Weights of a small contrastive image-text model.
Model: 24-pixel images, encoder num experts 8, text encoder layers 6.
Rows from block 2 of the text encoder, named by matrix and row number. Rows with one number belong to one attention dimension. Each number is 50 + 15 x the weight over its row's rms, rounded and kept within 0 to 99. All counts start at 0. After the name is the row's rms in percent of the matrix's.
# v: attention query, key and value (stacked) (text_encoder.blocks.2.attn.qkv.weight, 384x128, the v third), inputs 64-127
# proj: attention output (text_encoder.blocks.2.attn.proj.weight, 128x128, transposed), outputs 64-127
v.13 076:21 38 56 49 53 55 41 46 79 49 34 36 35 25 59 78 45 58 40 38 64 59 38 28 74 50 67 33 68 48 43 47 50 46 24 44 36 54 38 33 36 56 50 69 67 32 70 34 73 09 37 70 67 39 66 47 61 48 87 58 65 48 62 33
v.14 064:39 61 51 61 30 78 40 44 52 59 98 50 99 45 16 43 35 37 44 70 41 33 39 34 54 56 45 62 55 57 38 48 21 40 43 47 19 65 45 66 61 80 71 66 56 46 37 37 55 55 36 49 37 52 63 44 42 37 67 24 63 38 36 66
v.15 092:10 77 82 51 76 46 49 42 60 68 53 69 69 43 72 63 55 25 48 71 56 57 48 29 55 67 55 46 48 25 60 47 35 52 59 61 49 48 51 00 46 53 39 19 45 19 59 43 53 44 57 40 66 37 59 30 42 66 49 58 55 49 56 53
v.16 063:74 57 48 74 51 60 50 53 67 53 57 34 53 38 49 56 26 70 37 50 69 61 34 22 49 60 45 43 40 63 58 43 35 82 55 54 39 58 36 63 48 62 59 55 47 57 54 42 55 85 56 35 49 54 45 42 47 43 57 42 40 39 61 63
v.17 120:62 41 48 31 41 19 49 79 65 41 25 59 34 62 50 55 49 43 44 46 40 72 69 61 68 58 34 24 50 63 50 42 86 47 46 67 41 27 62 27 22 31 43 47 57 27 65 37 29 70 31 52 57 29 48 64 43 46 43 56 57 49 24 73
v.18 116:60 60 43 53 17 49 53 41 48 84 80 59 47 47 42 66 44 57 50 70 50 44 84 44 38 46 76 47 44 41 69 37 36 61 62 53 54 53 92 51 78 53 61 38 67 43 42 42 65 42 22 57 46 60 56 73 29 47 59 59 37 38 41 25
v.19 058:35 51 52 49 42 45 40 47 68 55 63 39 71 50 61 60 49 72 72 55 56 37 45 43 57 59 57 58 88 86 69 17 36 33 50 55 35 57 40 57 74 70 36 68 60 49 43 40 50 49 35 58 31 46 56 60 44 40 46 53 58 62 47 28
v.20 063:62 39 52 65 49 71 37 77 54 48 60 57 44 41 75 63 63 59 58 49 50 51 26 34 34 55 48 50 62 99 56 49 47 51 42 51 64 75 41 64 68 46 42 84 19 55 56 71 47 50 44 72 42 31 36 58 36 54 32 46 48 58 46 31
v.21 078:08 60 65 53 66 55 35 57 59 40 41 41 41 59 78 63 59 41 51 56 51 57 61 36 50 51 57 47 40 46 54 33 60 38 09 43 43 52 19 33 40 35 48 42 23 46 78 49 51 37 91 71 70 41 53 61 64 59 45 53 39 69 74 48
v.22 094:86 59 43 53 20 42 44 99 59 49 64 46 32 67 31 21 63 57 78 59 46 41 37 70 28 50 33 51 39 50 53 60 75 41 55 50 74 54 75 61 54 43 44 56 18 75 38 69 48 48 56 31 35 61 40 31 46 39 38 26 34 42 38 63
v.23 064:44 47 56 44 35 44 58 68 64 16 31 36 44 31 41 32 50 51 57 49 39 32 65 42 68 47 50 61 71 53 67 42 69 39 56 57 75 68 21 54 29 55 55 62 32 34 71 38 56 30 40 67 70 37 64 52 41 31 54 56 52 58 61 39
v.24 066:53 75 49 59 40 64 56 44 66 63 52 43 42 46 53 53 33 37 14 68 45 85 30 40 36 53 16 31 40 49 66 54 29 63 74 58 82 39 34 59 49 62 30 62 46 40 46 67 44 51 48 65 45 23 25 39 45 45 64 18 44 35 53 30
v.25 060:27 37 48 27 17 44 39 62 46 61 55 53 36 25 66 43 64 62 45 63 46 48 41 41 36 45 45 46 50 64 84 65 43 51 56 59 56 74 53 59 74 60 63 74 80 42 39 56 64 55 42 41 50 48 45 62 27 71 57 64 40 63 37 29
v.26 111:59 59 43 44 34 30 64 69 46 53 66 65 58 53 54 32 38 63 51 68 71 59 57 23 51 55 50 32 47 36 48 47 40 71 92 40 65 47 65 74 60 29 59 48 65 78 39 55 41 38 31 33 25 61 43 44 48 51 56 52 40 51 44 42
v.27 110:52 45 38 30 69 79 69 28 52 88 40 69 68 31 42 64 28 57 24 44 53 50 28 25 50 53 54 75 51 21 51 39 42 46 70 59 57 63 44 62 43 60 48 58 49 39 52 77 34 61 50 30 40 41 49 47 69 53 52 83 36 40 52 58
v.28 095:44 28 44 46 41 50 49 53 54 60 41 40 41 29 64 75 47 64 35 23 58 48 40 34 58 37 48 65 48 73 48 68 82 45 27 38 35 50 31 42 41 53 58 54 54 37 61 33 66 57 47 66 55 44 63 47 64 20 75 56 61 48 50 48
v.29 113:19 43 67 50 56 46 48 44 63 48 35 44 52 35 64 61 46 43 42 52 59 73 45 37 55 51 46 28 60 81 63 60 49 60 36 35 54 34 20 20 30 61 51 38 69 23 73 10 59 43 39 64 69 26 41 62 50 48 77 47 83 66 52 48
v.30 082:20 45 67 51 77 61 46 47 51 37 34 51 41 30 64 56 48 64 25 41 75 66 17 49 51 42 70 55 62 58 42 70 44 63 29 31 42 34 23 41 53 46 62 55 70 58 49 28 63 41 64 76 71 57 65 42 49 39 74 53 63 68 65 46
v.31 066:64 43 50 58 47 61 33 42 58 82 68 23 40 43 39 34 49 53 16 52 52 63 36 60 49 61 49 24 39 37 58 49 23 63 62 62 52 62 51 55 55 64 58 55 59 74 29 59 73 73 61 48 34 51 40 44 52 46 75 21 50 55 40 31
v.32 057:47 38 37 40 43 75 66 40 39 42 30 26 33 28 41 76 69 38 82 63 41 41 51 57 66 33 44 90 49 75 63 53 66 27 46 46 64 49 31 54 46 34 59 50 31 41 67 28 38 44 39 38 44 59 62 28 49 80 33 53 47 65 45 66
v.33 079:46 57 44 61 42 50 47 45 51 27 49 35 36 54 26 40 62 58 65 46 32 44 28 26 44 46 67 67 29 56 65 62 52 64 42 53 51 56 47 56 63 23 64 46 54 56 59 65 30 74 45 52 68 46 50 28 47 77 35 51 76 42 53 53
v.34 095:48 53 56 59 47 71 62 74 57 83 41 32 42 36 59 47 58 27 84 55 31 49 40 49 40 60 41 27 54 32 56 46 68 60 41 57 50 54 46 46 54 25 20 61 62 49 62 53 70 48 76 75 59 42 70 66 55 28 35 52 52 68 42 35
v.35 100:39 56 69 33 64 33 55 59 55 13 00 55 51 34 55 35 39 45 71 69 65 64 52 63 43 42 50 46 65 33 43 52 52 45 70 44 68 67 33 44 39 60 32 61 28 47 49 61 39 57 54 49 47 58 52 18 32 56 33 53 41 57 71 52
v.36 113:44 75 66 55 56 33 52 28 39 29 40 66 54 60 53 46 18 61 25 66 32 65 58 56 71 46 51 71 59 46 53 74 29 39 53 21 55 51 70 54 48 70 55 54 49 50 23 60 35 63 22 49 54 50 46 28 36 65 43 35 48 74 59 54
v.37 067:38 80 35 53 36 39 50 63 52 63 72 25 50 69 42 60 56 34 40 27 60 71 60 48 41 49 58 26 33 55 74 22 79 77 37 60 59 21 62 55 47 37 53 42 48 40 64 54 28 43 62 42 82 81 63 70 62 65 25 29 43 50 63 50
v.38 081:49 52 79 48 39 30 67 43 57 12 34 70 43 37 79 30 59 68 43 53 55 81 35 53 67 48 33 37 67 35 36 48 54 43 33 38 25 60 44 55 25 51 45 53 56 56 38 54 60 47 61 39 41 70 24 83 58 21 53 74 67 44 58 68
v.39 089:62 60 39 46 33 57 61 53 55 52 72 44 34 65 71 32 57 40 20 38 41 47 37 38 72 59 39 48 30 62 76 54 44 48 52 53 64 12 77 87 73 53 50 33 65 36 49 33 60 57 59 64 51 66 37 72 60 34 64 44 30 58 62 32
v.40 121:43 65 35 54 62 53 42 59 73 37 31 41 46 64 46 58 62 35 54 73 34 36 29 72 62 76 38 44 49 49 36 49 66 47 78 69 50 62 38 53 61 50 48 43 11 55 49 52 51 69 61 48 62 61 57 00 62 46 33 20 41 72 58 64
v.41 116:48 44 42 49 43 58 45 38 47 93 79 40 65 59 11 61 24 49 53 53 28 38 69 52 36 34 71 65 35 50 65 61 42 55 44 37 60 49 65 36 54 57 56 52 52 30 33 60 28 52 46 48 62 39 62 50 32 78 51 32 62 51 31 50
v.42 124:38 58 75 42 21 30 57 60 56 53 75 51 71 35 48 52 55 54 49 53 67 58 59 40 19 43 47 31 39 46 34 32 35 57 49 59 69 65 26 35 53 75 53 52 73 49 27 62 44 49 56 42 57 60 51 21 40 37 38 50 47 30 69 38
v.43 059:48 52 62 44 35 55 47 46 50 67 70 52 23 30 57 53 45 37 52 57 63 52 51 56 34 49 54 48 55 71 61 48 59 55 55 78 46 25 69 73 78 42 42 37 56 42 28 72 23 42 63 58 56 32 53 57 26 18 28 35 45 51 59 52
v.44 062:54 36 29 38 53 82 69 50 43 66 67 34 72 23 68 46 44 48 54 61 40 18 69 73 41 52 46 47 66 54 47 87 48 44 87 36 48 41 70 55 39 67 33 27 46 53 64 34 73 71 32 60 51 45 64 64 74 26 52 66 70 68 49 40
v.45 113:58 49 42 50 28 46 54 51 57 36 71 52 22 43 77 26 83 47 39 46 60 54 41 43 58 58 47 49 45 68 70 27 42 48 67 68 74 45 50 64 90 11 59 48 67 70 41 53 49 51 51 62 50 62 27 56 61 24 37 66 47 35 49 38
v.46 076:47 62 36 46 38 63 51 47 60 85 85 35 42 63 41 88 35 45 35 53 25 49 63 50 38 45 48 60 29 55 66 64 56 64 43 37 42 34 73 56 73 65 42 56 70 54 36 48 58 50 67 50 56 37 44 70 63 65 48 05 72 53 63 38
v.47 076:65 42 39 57 72 61 80 44 51 31 49 44 58 27 63 51 68 38 72 44 47 32 61 66 58 46 34 71 67 72 30 60 53 30 54 26 46 95 41 39 36 66 31 46 26 52 58 54 67 48 52 57 25 44 61 40 61 26 73 68 64 77 39 44
v.48 127:32 59 55 49 49 36 65 73 63 65 50 58 41 30 60 46 53 48 54 48 64 73 50 40 29 63 40 16 47 34 32 17 95 59 56 60 37 56 37 50 33 10 51 57 57 45 39 44 42 38 48 51 50 60 38 66 48 32 51 95 60 42 65 64
v.49 066:27 42 24 40 62 47 17 35 44 79 59 56 50 70 49 54 61 34 59 85 37 33 51 72 45 42 63 15 33 57 40 39 44 61 50 37 43 53 53 41 71 72 71 42 60 47 46 48 52 47 61 80 62 48 38 50 68 41 42 38 65 54 38 49
v.50 082:45 34 30 43 53 60 46 54 54 54 34 35 35 43 60 67 64 33 78 76 34 25 54 89 56 31 51 50 70 65 45 44 42 50 78 61 80 61 46 42 61 56 33 44 32 66 66 49 54 47 51 71 50 20 58 37 50 40 43 54 54 74 34 39
v.51 065:42 48 55 64 67 45 61 63 62 33 43 57 54 46 26 41 40 57 42 33 86 64 51 33 47 50 55 69 69 42 18 53 42 37 52 47 45 74 46 70 29 62 41 72 46 70 37 80 56 43 45 51 45 27 62 43 51 43 54 73 71 67 71 50
v.52 134:61 37 45 66 55 70 37 39 58 23 51 58 27 68 64 60 63 43 56 61 57 50 49 73 59 54 50 42 40 60 28 61 55 41 53 55 48 48 50 55 35 73 55 52 13 66 80 35 71 43 58 43 36 43 72 41 60 53 74 27 41 73 57 62
v.53 112:43 53 55 79 48 45 48 41 38 42 48 62 64 62 49 49 30 66 23 55 51 64 68 35 61 61 48 51 53 33 43 72 56 50 25 36 18 32 70 43 31 87 61 55 52 38 50 42 56 44 59 33 52 55 48 82 41 72 58 38 53 71 53 89
v.54 060:60 51 78 46 44 86 59 44 52 37 78 67 45 41 50 44 27 59 42 31 33 71 45 41 60 49 57 49 48 58 45 39 54 38 33 17 56 59 61 73 26 50 23 73 78 57 40 52 46 53 47 40 67 47 32 58 33 35 68 56 70 43 56 40
v.55 067:54 55 30 61 50 42 48 69 36 43 35 51 77 45 36 46 68 46 53 37 87 56 62 50 59 51 54 54 53 52 49 47 64 48 25 57 34 54 26 21 11 50 60 38 70 54 65 39 59 32 54 27 69 74 55 54 55 62 54 61 52 50 81 52
v.56 060:48 48 25 66 54 38 35 41 35 92 47 49 67 59 44 76 66 58 63 36 29 30 47 63 39 47 69 66 48 73 42 63 42 49 54 39 25 47 46 48 81 37 72 29 45 28 36 41 25 76 57 44 45 57 65 58 87 54 39 39 48 57 39 72
v.57 128:31 38 64 32 65 62 58 62 30 46 51 39 65 49 39 52 57 51 15 33 70 35 36 39 59 47 41 57 60 45 53 39 40 52 28 56 64 60 29 60 53 41 45 44 78 66 57 29 98 45 72 47 35 44 56 77 44 36 68 69 50 31 62 33
v.58 063:53 52 45 50 54 39 50 56 45 32 21 40 34 45 41 63 73 32 63 45 42 34 55 45 66 44 27 88 33 59 18 51 18 49 50 70 47 49 26 40 45 62 53 52 50 59 60 61 34 50 63 80 66 59 25 40 49 41 58 11 70 41 68 40
v.59 129:34 57 60 61 33 71 25 15 64 28 63 24 52 30 55 64 59 52 72 65 48 46 60 50 22 57 46 28 66 48 56 54 51 76 46 59 47 62 24 50 38 53 42 57 43 51 51 57 48 36 63 49 70 67 88 46 29 67 31 46 51 50 60 52
v.60 069:44 40 30 31 37 78 46 35 31 31 26 41 51 41 50 59 74 41 73 77 22 30 54 50 69 57 44 58 45 60 60 70 36 17 59 71 62 35 35 38 55 71 60 65 30 43 55 43 47 63 38 70 60 51 31 48 46 47 19 32 45 37 46 37
v.61 120:43 71 49 40 64 47 64 86 49 54 42 58 60 64 06 36 34 45 21 41 54 47 30 44 40 64 35 53 34 52 51 28 72 55 45 56 51 50 43 40 59 54 44 45 22 37 26 61 21 84 90 31 53 41 48 32 46 74 27 63 60 38 30 64
v.62 112:73 48 31 68 54 42 49 55 51 57 49 55 51 62 28 49 28 61 56 63 37 52 41 46 62 61 51 49 31 57 43 60 72 43 44 38 19 38 63 31 41 82 57 55 09 34 48 36 10 66 57 23 42 46 59 44 51 89 51 39 64 55 22 80
v.63 078:32 57 75 72 62 48 50 73 66 47 78 70 66 48 43 40 26 70 40 41 74 72 46 37 34 42 50 54 54 46 37 31 52 56 35 33 55 62 52 57 56 36 49 67 41 52 23 74 46 47 43 29 20 37 43 55 41 48 73 81 44 48 44 66
v.64 088:38 42 26 43 37 44 53 24 46 24 61 26 57 56 54 51 51 49 44 64 60 39 40 62 69 48 52 44 27 63 39 45 38 48 41 52 87 50 30 50 66 60 76 28 41 36 55 43 37 36 51 52 53 70 50 80 62 52 27 50 62 62 78 40
proj.13 034:38 85 22 55 44 59 81 66 67 41 33 26 62 69 46 31 62 63 18 33 54 60 84 52 44 49 40 37 45 54 59 32 49 86 36 52 50 43 40 76 50 63 33 27 43 69 59 47 51 70 65 37 41 61 44 48 50 47 45 56 50 54 64 47
proj.14 018:57 26 64 46 54 69 43 66 52 65 51 56 18 65 46 59 33 75 50 44 53 53 54 71 41 73 51 69 52 73 24 31 49 60 20 58 56 59 62 36 45 61 64 61 49 43 55 78 42 52 41 55 49 82 26 39 33 56 59 71 48 60 53 44
proj.15 091:69 39 33 53 27 62 76 64 26 51 50 51 77 49 42 87 52 47 46 59 60 43 72 57 33 46 63 50 20 62 52 38 28 59 52 46 54 54 49 77 52 43 33 49 47 72 68 46 35 56 59 61 21 44 51 58 50 48 82 43 24 42 56 74
proj.16 020:72 29 34 40 56 54 36 70 41 73 64 67 46 70 50 59 38 26 47 49 51 67 35 83 44 52 89 40 66 38 33 54 64 42 52 23 32 62 76 24 64 53 52 49 49 52 35 64 49 68 48 47 76 67 26 45 55 76 66 53 39 51 40 42
proj.17 177:36 55 44 63 24 65 62 29 53 23 64 35 67 45 61 44 40 71 37 44 63 52 28 37 38 35 31 39 42 70 40 33 55 66 33 42 92 61 49 60 49 64 61 52 44 54 43 53 41 52 76 66 39 82 12 51 65 61 32 33 65 57 52 48
proj.18 194:73 15 38 37 54 55 70 67 68 49 35 59 29 23 54 37 47 56 66 33 47 45 37 71 31 66 48 59 66 67 50 61 62 39 61 57 54 57 41 50 19 31 35 43 49 54 72 49 70 45 49 74 63 51 55 55 68 24 37 58 28 70 68 52
proj.19 021:37 69 45 34 43 52 63 48 44 40 57 42 42 29 44 38 31 87 23 35 30 50 81 44 64 47 33 54 61 41 42 50 41 63 45 84 66 10 50 45 58 64 60 30 49 43 64 44 64 43 77 56 45 68 22 32 52 17 52 64 49 73 64 53
proj.20 018:39 67 49 65 61 43 88 50 42 64 53 55 62 50 38 21 51 43 47 28 73 39 58 59 48 36 44 49 43 03 14 52 43 65 43 99 49 33 57 24 49 49 43 36 59 47 46 57 77 44 44 54 71 85 45 36 46 32 47 43 46 69 28 60
proj.21 044:28 77 31 51 49 68 62 54 41 26 28 23 63 76 45 57 70 32 28 53 60 68 79 55 42 41 32 52 33 42 67 51 53 66 35 62 67 56 48 52 66 38 29 36 40 69 54 42 32 50 54 49 18 49 50 46 45 70 61 60 27 46 57 67
proj.22 149:50 36 52 61 72 37 18 35 59 56 62 64 28 44 41 51 37 59 69 51 52 57 22 20 58 69 52 54 46 53 40 48 47 38 47 45 29 68 34 45 49 46 78 49 51 46 30 48 37 54 47 47 54 66 44 29 64 63 52 44 78 44 31 34
proj.23 025:21 73 47 65 38 40 49 46 65 37 45 34 47 54 46 37 32 78 14 57 56 65 61 48 60 45 58 46 59 78 31 49 62 42 30 38 34 43 53 54 57 64 37 47 51 40 54 55 46 55 57 66 22 54 37 50 44 49 42 45 54 76 79 29
proj.24 029:86 15 21 61 72 33 55 79 36 47 46 48 91 48 58 67 59 50 52 37 33 48 59 43 38 62 89 53 47 45 47 34 61 99 56 56 52 69 45 68 49 33 30 25 47 75 65 49 45 66 42 25 72 52 52 48 65 55 53 44 61 54 67 33
proj.25 017:60 66 68 61 59 40 94 33 48 77 43 52 26 43 34 53 40 83 64 51 74 18 36 58 40 46 48 38 49 52 37 69 39 42 39 78 40 49 55 34 43 61 71 42 60 49 49 66 47 38 43 45 56 59 67 41 44 45 55 32 65 65 22 70
proj.26 198:72 07 38 25 64 42 39 56 26 71 64 78 62 42 55 53 37 66 69 53 42 46 11 47 58 70 74 58 52 55 45 54 14 30 48 75 55 55 41 27 52 61 59 57 49 48 64 52 50 52 39 44 54 40 46 29 73 53 33 41 32 40 57 50
proj.27 189:68 35 54 19 18 44 55 46 07 74 62 59 62 54 74 53 53 50 69 49 48 27 69 65 50 58 94 27 44 71 60 50 36 50 69 58 42 38 67 37 63 41 51 48 70 32 51 57 57 66 45 51 59 39 52 63 28 53 40 50 44 46 57 47
proj.28 091:21 95 50 70 49 49 73 33 72 32 39 16 59 76 38 23 56 48 24 48 58 53 68 61 51 34 34 27 53 50 52 28 65 75 23 43 51 51 54 53 55 58 44 39 49 59 49 61 67 61 51 45 67 84 49 58 45 53 33 45 79 66 42 35
proj.29 145:41 63 33 70 43 50 64 64 56 35 57 17 70 66 52 44 38 43 16 52 83 68 41 50 60 49 60 23 37 36 46 39 49 81 16 51 65 37 54 44 61 57 55 47 30 71 57 62 58 65 65 43 49 73 41 47 65 65 44 56 43 55 59 53
proj.30 061:16 81 34 38 47 49 64 43 54 53 27 36 56 87 25 49 69 34 38 47 42 40 93 68 51 49 50 76 47 15 65 53 47 54 38 57 40 57 51 49 62 55 21 46 54 69 38 52 50 58 54 34 48 31 54 47 48 49 55 38 30 43 45 53
proj.31 022:63 59 38 45 75 60 51 77 31 64 54 44 31 63 54 94 17 43 68 51 52 19 55 52 45 50 61 62 33 54 42 40 19 63 64 45 48 60 62 36 43 31 68 65 46 50 53 78 37 54 44 60 50 64 44 40 61 48 51 34 47 39 02 38
proj.32 019:45 48 51 74 39 54 28 35 59 52 52 51 49 45 22 80 71 48 25 38 72 62 45 05 39 63 33 44 52 40 41 45 28 36 65 51 54 42 54 53 67 52 37 43 54 78 30 71 73 44 36 39 64 36 45 44 19 52 20 55 39 37 39 83
proj.33 045:36 60 45 41 69 41 25 22 54 46 46 45 62 34 56 74 83 23 50 47 81 38 66 55 61 58 46 46 66 14 48 55 36 41 39 46 37 34 43 30 54 57 42 60 44 64 42 58 52 54 50 49 33 59 53 45 53 51 53 56 51 36 26 66
proj.34 123:62 64 55 50 24 46 45 43 59 76 58 59 48 68 53 41 42 60 50 68 41 57 65 55 42 24 50 59 33 71 55 36 48 72 86 11 59 45 51 55 81 89 79 59 40 69 48 49 37 59 41 60 67 43 43 20 27 75 48 27 42 55 53 49
proj.35 074:57 32 33 45 57 69 55 40 55 73 84 83 52 41 37 77 23 67 19 40 26 35 65 72 42 65 36 67 44 60 38 28 60 38 29 42 61 49 69 48 68 57 62 52 49 43 26 40 62 43 59 51 48 38 51 75 63 43 27 46 41 21 33 36
proj.36 123:48 46 53 24 79 63 57 48 72 59 62 73 40 22 41 71 66 51 41 46 76 48 57 50 54 76 38 32 25 15 29 40 67 40 49 66 45 61 49 27 41 29 44 30 57 59 36 67 49 46 67 15 28 45 57 83 80 44 61 59 33 31 41 20
proj.37 020:51 60 46 57 10 51 47 56 43 60 39 49 56 48 46 42 37 47 62 52 56 28 36 55 43 56 26 57 83 55 50 50 18 54 54 27 53 70 49 57 30 52 55 62 46 35 38 88 52 51 41 57 43 32 18 57 57 36 47 55 54 48 58 43
proj.38 043:67 20 58 53 54 47 61 79 43 74 47 61 26 44 47 38 06 34 43 68 28 37 66 68 44 51 72 51 23 62 37 47 49 76 38 60 64 25 62 58 57 54 54 55 51 44 43 38 30 56 31 69 79 29 38 37 60 51 49 14 63 51 63 13
proj.39 040:67 45 61 64 56 29 37 47 53 37 45 38 39 45 56 28 21 52 81 62 62 44 58 42 25 40 76 48 39 59 60 55 57 76 51 23 48 44 34 47 22 13 55 42 45 47 73 66 42 43 47 59 61 25 37 28 56 43 65 48 76 86 43 66
proj.40 114:63 33 50 28 55 45 51 54 49 65 70 67 51 53 40 79 41 60 17 29 23 58 51 56 53 57 32 42 42 58 37 36 68 41 28 29 70 61 66 37 41 47 67 62 67 44 19 49 44 49 33 65 46 25 48 89 76 40 36 51 34 25 17 41
proj.41 128:34 71 58 42 50 52 32 53 61 31 22 40 57 42 47 57 99 45 65 49 72 52 40 26 71 48 34 49 71 29 43 59 40 36 73 86 24 67 35 52 46 55 36 42 59 59 60 62 57 62 55 31 34 72 51 35 49 63 67 67 32 43 56 52
proj.42 201:40 41 28 78 70 55 45 24 30 60 23 48 64 65 52 73 43 34 39 36 51 33 56 74 70 53 68 91 71 64 50 50 36 68 35 51 13 62 47 40 56 59 55 54 38 47 44 36 62 52 33 55 48 69 69 58 69 47 57 59 71 36 64 83
proj.43 019:74 58 48 56 37 59 55 55 34 62 36 59 23 60 32 52 58 23 54 47 47 67 68 58 39 46 75 40 69 38 86 66 46 19 36 04 47 60 44 45 38 48 72 60 64 53 58 56 37 47 58 40 59 45 32 28 75 41 72 53 69 34 15 45
proj.44 018:63 26 34 59 38 44 49 38 38 61 54 46 56 58 22 52 58 56 43 28 60 70 50 36 50 43 42 69 58 38 37 49 82 31 45 77 64 58 45 54 58 24 70 57 46 44 49 41 66 49 67 12 81 67 36 26 62 46 56 44 94 62 44 80
proj.45 107:62 31 35 78 69 35 53 44 28 57 14 32 68 59 47 44 16 17 69 51 56 32 54 37 55 63 77 42 28 44 40 64 60 63 40 28 39 51 43 31 12 34 69 76 42 55 72 46 58 45 50 60 39 52 57 53 70 46 64 46 66 61 45 73
proj.46 030:35 79 72 65 41 40 46 45 48 39 48 48 24 61 70 56 98 63 54 49 74 58 29 28 49 37 49 28 54 46 67 71 35 42 55 46 54 51 43 61 53 24 21 55 53 60 54 65 30 60 32 45 61 50 41 36 45 53 77 59 32 36 54 51
proj.47 019:51 41 34 36 35 40 35 53 57 53 61 64 56 52 44 42 44 75 58 72 71 79 47 39 30 61 75 64 09 37 27 70 81 32 33 62 61 33 47 36 70 43 52 61 51 68 26 41 72 49 50 38 87 25 74 45 54 31 45 61 54 61 41 68
proj.48 163:59 32 38 42 41 28 55 64 23 80 15 38 48 62 43 61 39 22 44 49 22 48 29 55 67 26 56 61 34 80 36 65 38 67 36 47 87 46 45 66 59 78 65 69 69 45 49 47 32 45 29 69 53 29 54 40 62 54 46 40 73 43 43 54
proj.49 021:47 58 54 41 49 65 77 83 48 54 60 53 62 57 61 44 59 59 49 33 71 40 72 38 40 60 35 45 92 59 27 33 25 03 76 52 53 62 51 33 40 46 54 29 43 46 54 28 64 48 39 56 48 59 62 75 43 51 58 40 37 32 64 36
proj.50 028:53 51 45 58 31 69 52 44 55 81 60 62 59 72 28 38 52 55 41 45 44 82 48 26 35 52 31 41 51 36 48 47 63 12 57 47 68 43 63 52 52 43 67 52 36 57 32 45 73 55 51 39 75 37 55 47 65 23 49 28 55 41 57 54
proj.51 021:52 49 48 53 35 55 48 61 63 32 50 60 47 48 69 64 48 68 42 38 35 73 48 84 52 58 99 52 14 45 40 55 56 62 39 27 50 46 41 51 51 68 38 40 43 45 49 52 25 28 54 52 60 49 63 42 47 44 58 73 39 29 23 57
proj.52 181:51 50 91 50 40 62 41 63 49 45 84 63 45 65 43 40 35 69 25 51 46 76 60 51 30 50 54 61 86 57 85 33 47 42 42 34 59 42 68 50 50 21 35 41 62 34 41 37 42 38 22 50 47 50 43 68 31 32 33 52 55 60 53 52
proj.53 089:49 83 96 29 55 56 42 67 69 50 72 63 23 33 48 40 61 55 44 58 63 74 61 58 52 34 55 57 52 38 69 36 31 61 62 64 69 58 54 57 69 30 29 20 62 43 54 49 31 52 29 50 56 55 33 41 33 38 38 47 45 55 66 29
proj.54 018:43 37 59 47 58 36 26 65 49 53 36 67 57 63 61 63 50 20 44 58 63 62 26 69 44 35 73 56 41 50 55 61 63 59 30 46 33 17 59 64 40 48 41 75 49 21 73 51 10 12 39 54 25 70 49 54 47 55 29 75 62 47 41 34
proj.55 022:57 22 56 63 34 36 37 53 64 42 61 50 55 70 42 47 29 69 51 49 45 77 58 42 42 54 53 84 52 70 04 46 50 46 78 41 61 61 61 41 66 62 39 63 39 33 35 35 47 28 49 62 35 57 56 84 65 35 07 48 45 27 50 60
proj.56 017:52 42 44 10 51 50 56 46 60 42 81 44 36 51 40 61 80 23 58 54 75 68 68 24 40 40 20 49 83 32 70 52 57 38 51 74 54 41 41 30 54 58 52 34 45 51 52 70 30 68 59 55 77 28 43 35 50 40 63 44 30 34 49 65
proj.57 156:51 54 26 67 40 78 77 30 54 31 74 50 63 63 79 24 33 69 61 58 30 46 55 65 24 54 48 58 56 70 71 51 47 36 41 43 38 34 40 72 80 62 65 41 09 29 61 41 55 47 67 59 70 62 47 27 37 58 40 60 44 62 57 59
proj.58 018:57 48 62 61 52 43 63 28 59 38 63 60 36 54 64 29 46 75 72 71 13 59 59 35 41 67 58 52 46 42 30 63 48 70 44 34 42 71 38 42 72 66 46 42 47 62 24 65 55 63 38 48 53 25 78 34 52 37 45 41 36 51 22 73
proj.59 181:52 63 49 40 49 75 72 37 52 66 63 83 49 76 43 68 51 61 24 57 18 55 56 65 62 32 27 74 64 55 40 43 41 32 63 61 31 78 62 56 62 67 52 55 52 43 24 39 50 62 30 50 50 46 30 58 53 65 44 54 33 21 41 33
proj.60 016:68 42 75 68 64 46 42 38 44 57 69 70 38 43 39 71 57 55 37 55 52 41 79 12 46 73 24 49 58 40 54 44 39 39 60 46 44 64 45 40 66 34 46 44 67 86 42 32 71 38 52 38 72 55 43 44 27 55 26 40 59 38 28 82
proj.61 148:46 46 22 30 61 38 31 42 59 36 64 32 56 28 56 65 72 53 57 38 36 26 49 73 48 64 51 69 70 66 55 48 41 41 03 53 60 45 45 54 92 82 60 43 51 34 37 53 62 53 50 71 55 52 57 37 58 30 25 59 43 34 55 58
proj.62 121:40 66 84 15 49 34 28 76 70 35 60 32 34 26 26 60 92 36 48 43 57 63 48 48 62 47 52 54 75 35 62 43 40 52 37 83 73 49 51 54 63 53 38 48 85 40 41 65 57 54 27 53 52 51 42 36 35 41 35 59 48 59 60 49
proj.63 025:43 60 42 36 38 71 43 64 48 34 18 41 69 54 65 49 31 56 52 32 17 50 32 71 63 70 76 39 17 69 34 45 58 61 50 38 51 62 49 77 30 75 43 43 38 40 78 44 34 29 59 56 36 64 69 43 45 46 58 64 53 43 50 27
proj.64 024:50 27 56 37 53 80 23 39 50 51 37 45 31 55 48 55 63 32 88 50 55 63 48 60 42 56 44 28 59 63 32 36 64 59 46 33 50 58 60 38 35 61 59 55 54 75 35 30 58 57 70 59 48 28 34 44 50 46 56 49 48 50 33 62